A small contrastive audio-text model, trained from scratch: text encoder activation quick_gelu.
Rows from block 2 of the audio encoder of a small contrastive audio-text model, named by matrix and row number. Rows with one number belong to one channel. Each number is 500 + 50 x the weight over its row's rms, rounded and kept within 0 to 999. All counts start at 0. Numbers have three digits each.
After each channel's rows are labels from the 100 clips, of 14976, where the channel reaches its highest value: "peak on" is the class under the peak. Only what is clearly more common there than usual is listed. The data: Morse code for random letters and digits, with fading, noise and interfering tones.
# convs0: first width-11 conv (encoder.blocks.2.convs.0.weight, 192x192x11, each kernel summed), inputs 0-95
# convs1: second width-11 conv (encoder.blocks.2.convs.1.weight, 192x192x11, transposed, each kernel summed), outputs 0-95

convs0.55:579461489490506510441546515508471435567538364501468500480575513542441432507417483452471575540494485488501661583465443458539509516531616521478515578469475446444559498526545538476411535535471422487516452480556524504434472513491394473480467511436476481510458572511554455486450547563552502408
convs1.55:436493510495555520489521464419450541484468476570482543517534455484454450432492465573576504507518411533511467535438574446496331526483498527403533462466483512557596433586461543641486511565513527473480506593422454488415464464591539551522519546466542421557531577502548475517497424488468488580
peak on: the character "e"

convs0.139:474559481480515444479507525504556415507571532477475493482445476661538488499514537460479572539543456485506519531519498419546544514506503547546566502529541576557491496549440493554501515443476528533441595481531440505545577509529478508584414532538575538390505480513443546498430467516515620418
convs1.139:628499456416466457462508590524535526526568551537498509474531492499429550464532421475420560519513486456546457499529538512481487547414460400498486542504525521525534491480491477482501478521560546484466532530461430579478498453512509485560508555457492512403393526500507408517533553455503514564
peak on: gap

convs0.54:595466401467521558476535492498521527503498574517530465564561496453553534484480543581455548390489497588539525470465468473506491471495543530561561511545554439592516388497478508482389506513513608468514502513541502457539492543565506486560465446456523610556542500477543453494566471508501627473
convs1.54:568463463501488479462534458513525422458480511519580512485463518416390529535450452524432515450447444563492483501488519500472471460496511476444486508601507439532507589577524522582436484484496603437528490497424575553471449479516621454520450420520544563488462513465444441480540464467485476447
peak on: gap

convs0.65:558563497547505537558498472442505546433510584437583539422523499468430484441536490517498514505480427444485587494500603483432545450464461597528494395572512520486468495525454527532514508651477532440550463474529481510504484544549468481480457479527558518528458464536490487470455492483562440450
convs1.65:548433564504477476508508451627489504416600425527476452586512455502546608443495460465515515480530493449497483470504439525522531534518504523518520557580533551419442479547499504517490517387508581509471553493437521487488473525503482493447506534450541494584558576480491391480556442497601508487
peak on: gap

convs0.187:494570542498481519476574562487425595531517502554515435481434525609508489492458459537419503425503489438427419460569444481556493578501442561518489507532450478474460520490532463426457466456532541439550426556439468503481491491397553503453498486489514624514515504540528467472565560492521574479
convs1.187:521559492531523515558535474523483419484461438491543451429477474433462521534449477447506453479473419492527553497467448466498521530538561494510500556482592562624505540488434529610474479536490551524527470460471480507479430490536476513534403431500542513447497506415505442487388500459538511501
peak on: gap

convs0.51:484534478608499464483592461495619532465449488570490472627431548498564463543588421434589496448536563418427513526533554543464512493598500476459565488529561436459531473520556439428497526479492512404470475467506415513481537490479525380485474514447581515548478532584509599470514481518478561564
convs1.51:398586545517491488528407561485554488479453423472566573382622469507538534453469534641431522469495535486570539592492464474464473431449590487578467445543546464475592516502512547591444464421521482498466496433550573497445537535531546547577457579526496478518447446533482476573508530583435454633
peak on: gap

convs0.42:570429446450592507517519427529436468609590565444490439515553549490482542491396487471480577508540525545543461447515462507483351566430528546517484589588480582458533487487520513545455488473553550531463628441445463557593521541499473477476448524561436540493563468520465484573520524443486485461
convs1.42:513486590520494443570469504424475502554513472505463430541528612543450553529536525471562450500419595580426547519534465448498543611495601517546438537560406427500473446450454516474436596487463448487572426524550363528463464552410475365598498494420474535477461528460487447509464483507514502460
peak on: gap

convs0.80:476467461566471576461384454501470632485522607405466533520486568520463454486591485556553437519503456505577439420429479461429526455471477514520587478543516487524542618466506470577552476528593420503514564596508538587472594543549546488463456451431526493422449418507458544529476530438467512471
convs1.80:426517528564471506518535576515486562421493531446485512543450427494502524584496502503566531462617499506474440497582572510465431409494544505477512630561466437464540439499443537516568524526485489478476467546521503508502519575545514502538519534527463571495486487362483469514543436485430521496
peak on: gap